A small multi-label image tagger, trained from scratch: patch size [2, 2].
Rows from block 7 of a small multi-label image tagger, named by matrix and row number. Rows with one number within an expert belong to one neuron, the router's apart. Each number is 500 + 40 x the weight over its row's rms, rounded and kept within 0 to 999. All counts start at 0. Numbers have three digits each.
After each expert's rows are labels from the 100 images, of 14976, where the router gives the expert most weight on average: "strongest on" is what is common among them. Only what is clearly more common there than usual is listed. The data: made-up waving flags.
# router: slot weights (model.blocks.7.mlp.router.weight, 32x192, trained with AdamW), inputs 96-191
# up: expert up (model.blocks.7.mlp.up, 32x96x192), inputs 96-191
# down: expert down (model.blocks.7.mlp.down, 32x192x96, transposed), outputs 96-191

# expert 31
router.31:503523558504524450459492508514530510567447440507447448518504546488556544470456500528482568550499463451484432542458517503462525445463509521462535471461430466535526468505518476529481503434435532514420503522540451459492420549573562573530523551472475519453538510495515521394507450474469456456
up.0:515537523490484540550539495558451516482519492514518444590463533593522539471518513469452477531534431466444447571499450468504494538516536503445488521471504471488546489471540548512609545484578537466519440462463495459512511477563524458505443494549487537506501555520514497477511495399478473422
down.0:467485499594473543568487447503507508426547421468449504487465534487537503479526477519472542531443531567468506461500498448464516509484511496525478438480530487486502560476476502520449530526519506484541495544520555485550613503604503475502486514490550497502516487514497477461513399554465490515
up.1:494518516440519470522501501535509432484488450485510573513433403534509552542510550504593541501556495478559469527525519492481489483514551510520478519549508527501529492495551543473558474531465528477482511511486494486464537402512486505539433491553488516476446517504441547503503485565381529491
down.1:530503622592503451520500522530514541495511446528523436547506443433465505516472479530479484516467456469422505523480516459482494498553539436493489492493548494509495457534430510519544378500486507457483484450568490498594535531611468563501500469483486531517492436546564484503508648506500379542
up.2:499589556483474489517474472499470490505524523529512502494503475482499499509516536412475489496568494500495488541475581545524472457456469499524500572469507568490503420470542454485544444369515521458508492509561479542556493486526424500485470552517427543549515560532492613455548498500483550534
down.2:458550511487473516551511542478544467407429568490481491525499468572483489502553471493496507502474492474562519484525518507478469500418493482478545525445446475602527545481493489523488544598507503492457557428467553506532552553499516470455455484506562552507492542549534509473523480517479414475
up.3:539466497551512485459460485464399526460504555531472510531522459509455454456518499446515570459475467515528472485515501523565540580479538533527569450537543522517511551585467493485482458489519548531558481502561453470537512512503461487581536501501532409511514496449565464544528521532454431413
down.3:521526511486513439428499498552522503451453545481481552476524491491445475467522498489565513500549446539531529448506504528509467481597509519501546464484491467526504485522405497500501473598474597516418508456444507496461537559496567492502484527520531491502488491615400518518504476524513523481
up.4:468422526432536509489456527514495510479545518529528522505458542519496470501508491484482555496539535406417505540486452503558508456495503506460509548460561576537495504490536498479474490453525500493529508519469578500545584504502537551539556469419538451491508445494487484470538522452487447461
down.4:483545463489498518553488463552479446497466387586511471497497505465519472518478432477490488483513443537494511473417498499518518514527514498604500469487535534544500489442536491471485508585505459494627423526417485518521461526503507464505482518498518500510494514361501485423526551608478476500
up.5:529504491458417462563446481532574554513465412562530574553461492541535536466546490514514578531483520438467539476410488481497500515570547447556456600521468498548525541482513452502473498424466481498544482506490486549438516527514474433520452576457510523466461527495426522536525540509501540505
down.5:425380589443540537430505559454527496565470529431462517499480474514491498442480522501517465486502498454471485508550514539500514498425524466515519473457538493590538469563438492466516517520530517511541522482491486468445465557454538620463506545485471480501491526470648509455477564544491466572
up.6:466490588577499443479517438578490487519458502473465436519494536471524571531371526394490538473525457462439520530454477493475489577528525521438482451452528511524469503530524414526494551517543421521445490474472509486552510587487460463505458436522460515468521520522558538546434513479452444481
down.6:462523422488466563484496444480477510603540391492486552540544436462438501452465461480468506471438534533557503548492531464508490494476467493557488465481517487561472526496488510502429450489559551476525383535464554492544567497557522528504506449504538498470506514527518502445499456519592487446
strongest on: grey; emblem: no emblem; two horizontal bands

# expert 14
router.14:520528459528536444497490480538530391510457441521481481487489517547537491469452566540506531560439528488526543433500524497498479526511458518534541555501478504460462470415502535516535524474465500469444542499509466453515499470582514531518545566480458489520464424492415526525512470476547448499
up.7:511526473495522454476496525497526513500518481525526444542581469480477480515414544479531520503530465550533467542479485498428517579492501516452518553457512496484481539467436457570422429502506546503516522440413472530462561566508493554535498532489521509529529484521490439578580499512485481549
down.7:626510546546501429537493511496530437551610608553531489476495528448488530519511521432516499527541394474527502535456508517465489496426551509514513481453474464514505492570542504507471431430527558517475483451415488504588475445577488491487506552505493524483496552567522513548476516572508505486
up.8:496551564445448519497437517549476432516552524519453515573485482503528587483512559479426463432501526452480535533503589505420548477489456479529455448533548533515479462401494421463485441468539529436515507487545557499534534437507460559465521435451506483521502463468475505488511547521512556509
down.8:476449503420478574465507483467506451476570677385565413507506465488468495483507467565484483499499484500551492416540503539485487501500427490572480460427478558536510501529500489497529505524535506512578560538357568499576476506444454496503457488504470544504514514465558503471490483455562518451
up.9:429470484501505531523448449580464466515535449470498433504485488546525581517451428537457483461473536450540548580531543458494506479529507446491471534528499559504466496540495431566442497493472453522513485494514497444430503500506508437436557471478492490505508513470491556606498497442507497476
down.9:458518493458520607460519514498447528499565453416496526477497540477481471476477483556478546512439498509476493436438478486522509516378598492505513467442448499394501491495461485491427610496490400490436438485475415509603511486465476434483476440522511479526512558494515507459526544519509498545
up.10:494480531519481474478523523518487512471502527502470498479469513467535408450510539471437509480497515506491513455491454494383471608489542468466460518520499493580506571491494416439555501493626522476517476525464493448490442511457533471449518447473501431516444509523549482471530422430504503533
down.10:558598469461507545546503509507515502518496503473512431511487531597518495517450460440541503499453399545470530524551484449520501482551500487566574549497520508490497498534568507516494467521493438530512477454526414497524546545436450439489473567506471560508473531486491501453500541537394424437
up.11:470526432440464529484488479505475464482497506442508455451560558450521483514541507515450485441464544475516485548527477490446476534499467536545562505537417491495506513470509455454515506586461441462485521526585495521448448527479512514512449439560510456614445504465582445393475497498468506492
down.11:473548433538494450461483528471515552507478562519441523484487385542473450510510485498491513494456476560543495452468501513488499497497516436527477524447559494469484525513618473475519526568485506537479521534600530482449462576440454503496504486493507494505497520511491510522516391492466550575
up.12:504502497463487513517388468482563562487532501497518502452522388505492501463442527490506458510505499534451493461484542494468433541552573531483485502548523524462454478509517457555475521540527442514546493473482492532476499527442476518473462483478533506485487476429505551438525517561479503429
down.12:523456541509490479545555575529453470519418460510544573500570537496535512487530496550522440463481544426480512468542494516494494504409448494593491470492492456546507495499479505505504458519497541487391478528523475500477412466490569507498498519485474453473488518559525527462525528477465456446
up.13:479522512480498471468457509601565535513565432473483430530500448456531442539508518477395453513472525528466514452503556511475541622497526532564525453511493562468498501484461510488438562440463500440468512486448468525520554503553519502549481579530412534616566481409418539428469496467470501502
down.13:535467446584516472489496459526485462550473572517570533508503555525514511389469480480550492497514388529511519536509471563530513504476465512452525450440548533480505531504492493507569427526519558484494483535386468501520417548455533495504503495489509450490495435431505490501531530538449497524
strongest on: yellow; emblem: no emblem; three horizontal bands

# expert 22
router.22:567532497482551511473577461522511480535562562436478427478570508425576496508465443477468539496422459478509531582520451467465512524442441504545476467447506517522430493492476475492422556542480562538529583516459447458480557505484535464444516547513492475542494426488546463523511435507524437448
up.0:447516458468461498456470514521461495485522465457505448571524499513517599544539447501547549558486483552563509528496495612462480446495458590493444500502520605466505513552442549522519509491566469518494498519392510565503560456459478492511403535519490462510476541454445503531422497533522493447
down.0:405557564500478623529498517510470506585552478538489497504490455546482462529452520411538480497422504500454504448505502535523476484497497532475517438461505490548502432438463517543453476449480499472554439555535499492620565518562501559460487416492482490515484501526476498586526491492536526517
up.1:482532563572542478478458506528395477503504522552555437480543482456503496521515489510404572494491537529389483437496482495491535537470468483509535485570490474429498481516533544493473504520523508447466467534632453447529462558519463480490531437522468548463525410545516580536444535444503480504
down.1:508545455513511468438471517461514451528486468536490537503506539370512488513441507546531504510498452549474505570495491541498521498536548468524478392553477462591484556541494495474503500525524483521448518479448503520472551475438477448490548520505490443506492504610505483425504480524528536425
up.2:464534472515530470540518457463442494502488463435465536529516508413524529481531561498612472552541480502452525485563523510570495423504447447544432453506487513469551461452450486463517472578489504514460494529532464530551527462485491463470489503521546490484504524540493557477486495481469594468
down.2:524529569431476444464517495507535536532486513558572503484495536615492485470452522549544489470576524497419519554514534533505492498515546501489596472462493488439513511575487488484484471436534368500469480473519510500476527511587517501499527579501481452513503512544503522507504426507476517502
up.3:484450511489456462444481540463511493506466547495507484519559508520491425526556478539518479506453513490525495436497551486380426493482619568497436469562526512480517470523445504553490465481507459514500526494423472526497477523487483541541467466503493497528515486506525601602520505568450481445
down.3:478534526548500557503500494511400552498563462518584520508485499416529520417482507463551493509564541465459535480500505521512482501422482524518482450482512429512510516479567515497464425433474485526517487492524506489518564472528496364487497512500450515485498479583525481470486529472506482510
up.4:517465469578488463503503506510484407517450467452522527568506469500493418457503492474604539549564509522451511543484555498531513483477470477482558486516551517479500469532532492463537538511425546431501487501513415514523463499533474492529499582469477537480445445530515479414459522547431522529
down.4:473514504486498468477489481466481517507450476528596493502510500591545478480567555540563466562520449431476485609571468596501488498485362499487471504504475505483487423464462472506510460565558447504539525507494567514546650516520471524481498490501526498484497443475449520478467553470473495633
up.5:481436504474495488490438500516492519461492569562521489475549433535516469485500521510469540580438506467532492542528425497513484601512427496531494414538450478540514544471482477557445486465492506532472492515492538483475529427527512431496461530495464498540523580509447460535500479488601504547
down.5:500459489524511545498495517511489513534497550480404544496512561607456498549454492494589485494577539563562506480436493450513481503381484480541497490476452521528511464539505465495581459484539495530523513520569454497504480513490516561505524524472498493497504441535515518464482552491609480480
up.6:538511606501537569444543489471499502493486480461530449497415548480494504553471453543526472507469567473495540474495481518479476387481540527518468494484491459433526518506472590478571560529557528509527518535558483454471490502521521564495498569474447562451503474526535520490427461479500496464
down.6:435548414526510629486493504474516553426498452432501486523482560487514515426535510522495511498472564464525486496519509461499491494473546516515482529516481520437512540508519499498604564532570627498486552471474547496444497498472505484502482476503540489497503534545540514414484410361507475492
strongest on: red; three horizontal bands

# expert 11
router.11:440506488466507549444508502534559434509513562390456466534494568473525568489490520573462541542435504521506553534535503479479542464460512485555505448507456534522461494450486440514480590532504551513475580528428441461522471487527534502473495537463476533482522481519502522445503443425548455538
up.8:576588466517495557530531474449516533579472466506578499535502546460524508488446510458496480458524510449461507538469454443447514515517481518496468471464498424546481543480517490528480550458483541460520469510561519439474412531532551509544522493538452511559508517497519485499521491461484520573
down.8:464437544477492403496503507470522487491541454542430477526483472372482518382496506561539494484495532504494497526517513442480488506593483473579495494568480445560494501489491487480485428587511515538543518485450560484539518444482502506466524508487501503490497451477600464445502515506495469467
up.9:504513502472482515518483451512449475496486584523536522482451512565493541516488457523468462513504461516498460497465483516486552478548473477537525455453454472556524464434505495448433511554552425545532475509535564465508450498505538508494497486456503458459569553516500479484536533530491569473
down.9:531490543506503449525488522556478491487511464520513468452514454441448480443487486496522514500490530473451492463596477505489521521470515552446444544601514545484504478535502523467544580584489570500409484490365528522486606522546425533530469490491495503537513430449382532538501512543499513527
up.10:529455482450539487493512442486434489468555378522574512475569434557535508584575493500453586534453499498509467445546464594465491544493478539507582522455485512470502499494470508527545556462427425514452498551505492509499510513522505437447496450471498495529468552467442557590416601486504572521
down.10:430483552482479486384517494535516582523517546447463505493475499402491486470530507560483496492518500493518468629476516460517520500484556510509493447549560495504495483609504484487466454515514509512646521458526451499497540515514558524560531487494456530519509547491440505421499490601528562478
up.11:541526388494362495522508525526569511508480484491516393474544533474509485504438478486497480508492496521433525524530549453475499519528471479466539539537600518471520453499528526580480468442532466499534468502483508491473516517512494543503447519468507504508456515482471434540455458460446573484
down.11:512470476532512493427489528473495529550522618514526540479532563510488508504468524489553501513534473551560538483470488502484467521531448547472485469453548461579495560479520520500494602523468529519489509501494508498407479462480540423491516462493498509521480442513519506456480560571515504495
up.12:497515466573488546522560512534556485525468521483548423503458578508502544453513525551526512493535437525550534479498518498505552532534462469459474509527501478554453460498504464525518390484486477467498469478607557485465439496504552549530555506525419472516394508466474501404500512531471491527
down.12:594506585457526544463481547497529526444481463492501537473500496516464523454465454571490502488468478455425468600505479498529496504504534556499495440461472457456503535523554519485461534481439530490478489444504417508526397565486496499475505499490516474510507504423534525500542345463430492586
up.13:506497439426472496491547546583480520516434497472441480436563458484482484485472428458644531529512511537526502516505522483429485570486519504513522468461485516475472429449451579526467470523554504592485475517450494562527528543495529526484454516535499400493534522468504503531541477532474547518
down.13:549496570474513379569488535455489474556457504453566500500505551473475500422495543463495501468572479490539472578446494477485479511490428462580444481457580509532481513482477485496488447398492536505429518509485474497563494510550470551501508436514532532468495471499494487433497463497536480568
up.14:423515487501522541461478466513442487489515473477543413441492453502493471523501505483484445590480481472481510459544487522532511537520539425509534541483495483539570508518604480429564536389562432524479455576462452480467497469546457457470468431530526528539465465539480478531508460583474531535
down.14:466512547448470429428463533487504485476374496484432583585534492411530494478475525495457489518502533499541480473442475500472517481489376523544576496521486511460516482524501499518485494529505513431544549492576478493506489483496525577484533519475524450484473576433435505540506528496534459507
strongest on: blue; ring; circle

# expert 24
router.24:510504399576532468510540471527479535422487442463459464503514547557507529529444523574481549532443541570530432541546509509496509425496505486602505553470435490553464568503543476555453532507508543479492466533471508447465429485546500437480555531481501428436430499499472539473511433443496467493
up.0:488554458450515467521510517505490519535440502458484488407534487476513555540501536473457517483495490518543489459511565559505499611597517458468445498535498499507497540500511522656543448446495501551485498546504514549568595510499465526462488535508469478550476425519479488519580435569534520476
down.0:438546506558505572499498450508522481557477410546492593495463546443483501479506539495495501520469560455583516495477511488477468510422503473480566506571421482508473518448435490523525549538532589488463485432495487491441511509474529476503523508509575477483518464501513479509510547387502481493
up.1:542479488494466535487537486520460538481484513535574515491546506466509514529518562475523478511489512503483534509470506418466474540456443498467462493454479518505481509476503483471517518472602480545528526472477451549558489536476540558499525534496607484478523579557489355508523520469548449576
down.1:548463534462513461568514483497525542615510452452465517563512504531455520502470540473469505493577562563581507452526506499494469481508572464470544555477451443506472481465469513517503576431488494469427414548587520500430494564545442461483541456501444457498522511532477478507516543508426556556
up.2:537548588543503444439465522494513416508477565509402513575509577499481475522464550509445482514502460507471465593524491475543493562533538561519466537465474481538518481555505520600528479355558562515543494560535517526513524495562465486522551460528486540498493496519503607535544566570536520512
down.2:470458569506490486433474517515523552534453438470581538503508452581550482461467458494534502506496459515539511567469537639513485475443468516496540461536507485428511535591493460501445496472570512459543477526419519482418448490511413493495475509507541522484492504426526476480523452429551504420
up.3:454535434513510470456504407509461468523485535520519484525529515479487490477502551448575501487497535527437497504509517393481474507561516530474472501509453475492523530518421453484500469508478574481564464478437536503507460478515580420521495512503552525561539532514516456550460441504437457477
down.3:512512612493508500492495547513505505528424527523455513497474399499513468446466492513470524529446424481525512540464518558492480495533624510514427427398532537567495485582505499500533607447502564502465521532541478521490485500517471520509453502458456460506529450492629513553476558436502543492
up.4:484517520492424477533508497545464538498475531501555497415496521497498485500475465462481536447537504493491496506483557505507520394508479513468555485520508536536499505533511523522550368525457472488508526523586557473505504468472494582487530409388472459455524575541559521418512474494519528495
down.4:561549398529489421568511461459484507463439441420574515475507513509477498475556477519514512494493413421469484522500491466518489527542428492410500485633557510486487487451497506500515622464528479533502475536560493504392472556389526498527488508485522545511514478491421504535515467529490486462
up.5:484514566487468479518498508521645476470510478501443538543567461582493487539590449493456543462496481500467506483523418463480462485495536427501492511497531483503527511488482429449560441541478438590449508464547512550501545536485435479524541546606513442504486534547472489437490489520473526511
down.5:560530452522548521467518519508473448498451556597500432520489549477542475594495477427537505507555539434538481535500507520485488500475532580569471500579511516530510531541513501515459489551415549510396487429508511475551469464552553544480525520512500434478515533427486505487474543466494507488
up.6:483548495596464434444509586494455484508452495505414471472545492540481493527460479534426513552477504480527473476517488533564491512555486491537433533408425569534485463503560553567599593442510519501515501535574544498531470520553500535510462497440493555518493539490491485503446497587544490559
down.6:489447425474490560575515491543438545490486455460527493534476499523565507458457494544552497473582541515524535469506504436486461500411496504498530482527484480500497509500472523530527464512526448475523480434497465494490490490467481420472461517522485519496514512500506534500547469475450559543
strongest on: grey; ring

# expert 25
router.25:525519390520527493510511525528540513528503548528484538490532510556538495484523525462464481455530560542499578580508487488533478510423476501560532460489531493486430475584522483482516522475541543513483546497459469524514529440474523504457461569465498475487605500452576443423526482483557420545
up.0:456547445481551448537491562525510489505519517542491547500535479452520452527499526528457544517470500513511512425543461405632480554489504461529589498524517558511488491482515502583444596474514506538482534501511448480537519500475534556559514539492424472498459433499439482497420501540565473414
down.0:511431476533514532496497512504516512565430428507479515515512471549522493538531452471496489489514526530453481575466506472499486502432467559378524504522384507536493485438512491497559394596508523503503560523520446493452458493497554541491480567514507542493515461424464496403477502594573493566
up.1:510527563569519436513401542477497510488463477546474454438572538448489459468463519497579557490493511533541566546470453520501495503481551535499356489499535466534490470550519512514503526596527521526470477495524520471441497517475491445501511592476469401540415376543499482493641497534489458520
down.1:496468549502504570470481487505526422544468511499538465466507560532504516530463543445495476508455402450411449434528496475431493502562588511454526542436534428499486513565452501508477473436462474494513475525478514493478486522509539537485533496517495519513505526510564527493492539507459524496
up.2:473558500503477502496511519583445436467490518497531488563513423446502553463507488533547531551502444564486482453486479521537524461455519528474522475477541485547553495489489519495435492526475450505478491422500548562538529513456464417515374517497497488491508565451469471572524475483458445550
down.2:479492560512528504422502467464526479496531444456515520492493561504519507503443479488512495464506615429516485494482476443496488494492492479564548487510456427591504535491466503504477525497448544511533408547408463511570508533454560550509548502509542524515478467495567496502505612530498526472
up.3:512541499452563560473529577511489530471496524466505445543481501475515535574461480579470518485484526511533505474504460448557537484453524539467562528517466405511495506491460507456522481459433483531515498412513513533471488508500496586479562589524471436488532563522504472494543460517521431526
down.3:493488427466475391473499510494482552403507515579534526489489443641494534491499525519480482486490558523462505555510489520497485484497482514536518528440605496501506522554586506493532513559483534511433467527533448509536558483512536455484493520502511508506502525592593491550447521483506513445
up.4:504543514512456485463437416548490547490415445539465494517517537468506532549548572539489552430490447523483504553468535443552536487482557536497521442498507525494485465468505449467534529518518441451453486535433487426530514529488420491528501532528478459589499380440483587467533438447577445513
down.4:424489500469494547503500478526502503543575543456473570490513451481507506431506539480518483508484436472372520565441501525504498509507478544524365513453546552518497494450465504477496469492553500517457488512388492501573512535508513485523442621502578519527499480436533491511488525528559502444
up.5:473547546506540443477562479588493511486480500517476529436484519436497469414516457550510559531464436540546523457513547546538528558531400441496478420526459522516496454466536478503439528443471492550436495574478479494524520521536496515494464440504506446501520443452453511474472519489501431530
down.5:534510505501493456509515424423453443554434393545470504508473458609505523517519483505444503508431436471415503463507491472509490481486593533503485498522520572491518563408451489501538396455565528498585491492439508487459526438488491493497498566499504516476499533474490481542480576484505474406
up.6:470443530459533537456477525435505528499543492452418549591489513499501484469501472489495442481552494530497475467556493554460500523501563456370500525511415440483498445538526423514513396475528493522545524387584461463470510470486411483508498479495509501495501463500521430522538533478462516521
down.6:503426487509472520626523494559497491453483478422556478530489531479535505542494521500516524496489484501585529401579517447522505507546487473513485540513484539503499490503440518505574590499417462488450511518643503503518456495556505564492525482502458505496498461475534544486555457494484469450
strongest on: black; border

# expert 9
router.9:543527523493579478526581522523513438563504513487453489507548564508545519453475557452427496478456551528555573534432495459519479567455458506558513440497427497533499454529534491512524528462453487522446508523487497430527431450521541506452506552471439525465509430521522466464528558453460428530
up.0:462421515525466516511470511523468489541495513484493478611516466552514476486441389466511503466517450529522502561462563515516487526536539513511459520465513477509494499512500468517443496504516487452533481483484445545488493533539496373488488475438506476556503543515499505531551490549449475426
down.0:421567507572481540487514497492447532566530369524574491486501535562475499506533505473464498497456515577457493507409494610525489498454437492477501475530505544535501490531488518498455542607499473476484470547496484504622521489503489505480504526493519527498496537468483462568483522460498535498
up.1:490512523550463406550495401538474480509523480514432463468495594541510540489523451529564542512529451482448524458488541533492526526549461481491494471466519525508503502516500523443572444506580531482487468509525466547571504532491495446488462499527423548499483449481456558473568501485585439456
down.1:499432500446479602425481493522506488496562541454452445484493482435479498450407500461519479514464464552502500467497476504469506500465506473500497498449533510457491591552538520515465495527537424528415464478423512478567555541524490417503456525471465555492510511526438519427468570448553501550
up.2:600530512519465452468407539486442514428520452505422459496436478487478485422424469531522476555458530503499514519430517453532543472512513536429482553451563515465481551540430521538509490518545520510526511479564513483471479492408465466465502523538506493560545513457539481499411473572553506452
down.2:481535469545506478445519473488482552437436453506595497447481582452525481553538539511481512493486608502562530413538474447549507498536473557608580503503544527427504507470545499501505514480430532504561485471506576515551529509510479502477508582502547467490502500465544522434487441463528479443
up.3:456552483534547602471499551507526539460487491544519513542524491484484513559491515399486395507527462453431495555478523458398509485451560562460462547507456427451472505540455561494514488456428518558512492503512551506481500517494508516493466491513542549430505465558508450508527505545517486585
down.3:461537511426489546457512525494450456532490543458539552482483490502488479495513495553499508486463482600565513418452488517520506511473468526433516533460558530415515454476497489476460497466561527441487490421467560488496516536488526527506476411516499481489493580633486502592559384401511462568
up.4:464512529507481506523442475452544530541477473513537522506505445537521559488535475537501582500487553491475516475469495484590501488492511454517471464518480441503505505551509487510527523519508589494477526519602448519500494500493519516484464504501491469496547508543488437485488515459454434517
down.4:480504512389509462493520468547461570527568521612500480465507554549525499458379478532503511498489417458494494429559520498518502512525480490461470465471502472490523544473453480470446514413514369505473470465590464475484536489487487509525531442497497590524497538456431489470508490510482452478
up.5:511577522460447476507489461440511543494514428479533516454464569484536494441494511504423583476463517472485469508471549489519551436507401510469516506559492430500468507541534506500426526513458493509519551561511552449517523536439516537468591484551478554555445447510464443401470528453435470487
down.5:442458517479491529565508508562519591558406508511576538488491555416480476564487499564510493485476446553514500429511516509499499501497448501492460592456504518501525504433495500479498472566558569525461499557558479494439587548456536532493436507502477474507511432482499468455487569500518519474
up.6:495458473413526548459476498514584516487545499418474502513472546521501456489504511525504526503454502535532554479543524540496530567487529472583550439507515453529451522624456506505532481571475534531483431500488456546518565417458486479540592494510413466599502527496533533541480543567513546556
down.6:450472537521500423504488520563504528530469546447563433513531427487465494461508456520514514488592483561405500450528508539488499478465545544439535503515462549433530480495493515501511533473492532478493545480477445526434502489522478513481463419515437448458506529384438519525521529554419498500
strongest on: brown; emblem: no emblem; two horizontal bands; border

# expert 26
router.26:463436525506507454514467498506487463517535509572504486470475494509487553464496462533473519438500456521461521535514507525520570554552501492509438411503472578515453479462423461465448451497543448471451535445387447494565512517503484533443448494510536561528414541401478490429574464495556474557
up.7:501460530572490448489534477434485504485477564525477498462468485510513554582507512560456564500461546437484528558486512590543525558482563492499463469468479516518500535450539462544464561446519552530516555498505500454434467516544558557505585522488474484503479569537546434477511469404509482497
down.7:568551602479514500387499522495481467504513487409480496508530464569488469410496505482503488533512374535517494404488479517494488500479655529465485483466519534519506531524503498490511413436443400512393450462500467512557502525502471481506492499503465528527487550452489512444501524566486501429
up.8:498522522494505478489464455476594461463540511487448436490472441502526472478492527527504494534431457539464519508458443551487515494573508475465548494602537510479501543496480519515518484480564506516545503463528505488530429499457475483499490502470590494486462544492581456496519529522488511507
down.8:517439485428530466483490481490493476550505525442525501516526509462450518501460522426556479495446512482514487493488469496487503508465551574492456479529482451479487492555479519471489469422436399513442439467459553494497494516541575485488516476473500450505507559568566503481497554595462438376
up.9:476439498497564510501424515472488483501495452440483500493556568529454411564557496488538481519521467515514452514443436471544540411542463482473589462515452527472504540481536486455478513589493509580497470475471492578495498496517578521455492534547494486414542532531526507469429468466475531481
down.9:449500497507462505545509490478502430470550493457426515500491443468496504609525518551495469476438472447388524542544470567517513515483513494506494432481497566423519513496522496462497468487548531527544554519541438500510441521506456575503512473517463524494489535484518530492539504467601481437
up.10:524537473446473519535515525560536565507578466529536441496463471457494492514490465438488566418470564449536547430511471491459504485503485492476467496541499475540450471441532450510485450474520523516512436444532457500509549520519543534476531416497466471501426556493461468483454461526538481499
down.10:513503501486498555475500505475470484535499498477535533491520491491531519537515509488499483514481456475583497426435506473513507498569488526482441464556526511371508513505451499480446522528503474494498491531488489509491438489579544454480506537483486519503515493466546487453507480521435479328
up.11:480500553528468541476435528474463510488487497525547502557509470524504438464434471508462555511590462485577512500500503518480466427461460462493485468475508483535488545481479492479544489618537503585510556542511563501549505554475485500501530505499469460570521499541501448542447491379518532532
down.11:531451494515503566524485555467501549481478500483457439541503564541472537448517448494424515497474353521401510535451525560500539501493570538474462490510450543479526536605559499527457419513487555523504559505613551464521503480523453487492496481483482585484500455574579485487462480450538521470
up.12:490471440526523540560512509487531560511466548554521462415500475525502477490495458523511589479433513489494525525565448527495477506458490492466484506523501462470488563519516511500552547544506550507531488530525451515505449537498405448452552469506597498503505475487496490541513554513485465441
down.12:540495457384512525503498526439505555510583543514482422492522522515541489467490491451526469462514485468370499561490500442479492515412525527533459480534555485547517520485571521490519508451492558493458506486511563507521527502490414507526473478490516505486502528584501519511486411566477459542
up.13:518465465507479456522510460501493550505507493472537503472482524520505577475526468445464438490508496454458500503467533474434501517525467490440477507515538533470525534435533462495546492449528443493515539463438477564544517496478493526536496461446569439634473487425460426521545538534564440474
down.13:481434533520511464377512503443486471571563524550612496496470432503466486427558503508467507511560501504604505437414504429522500498491468533527509507477444539497507493468438484497423506473515520485514537417545498507480523506454420514529455453493500579515496496415496494485492525463568492389
strongest on: emblem: no emblem; teal; corner square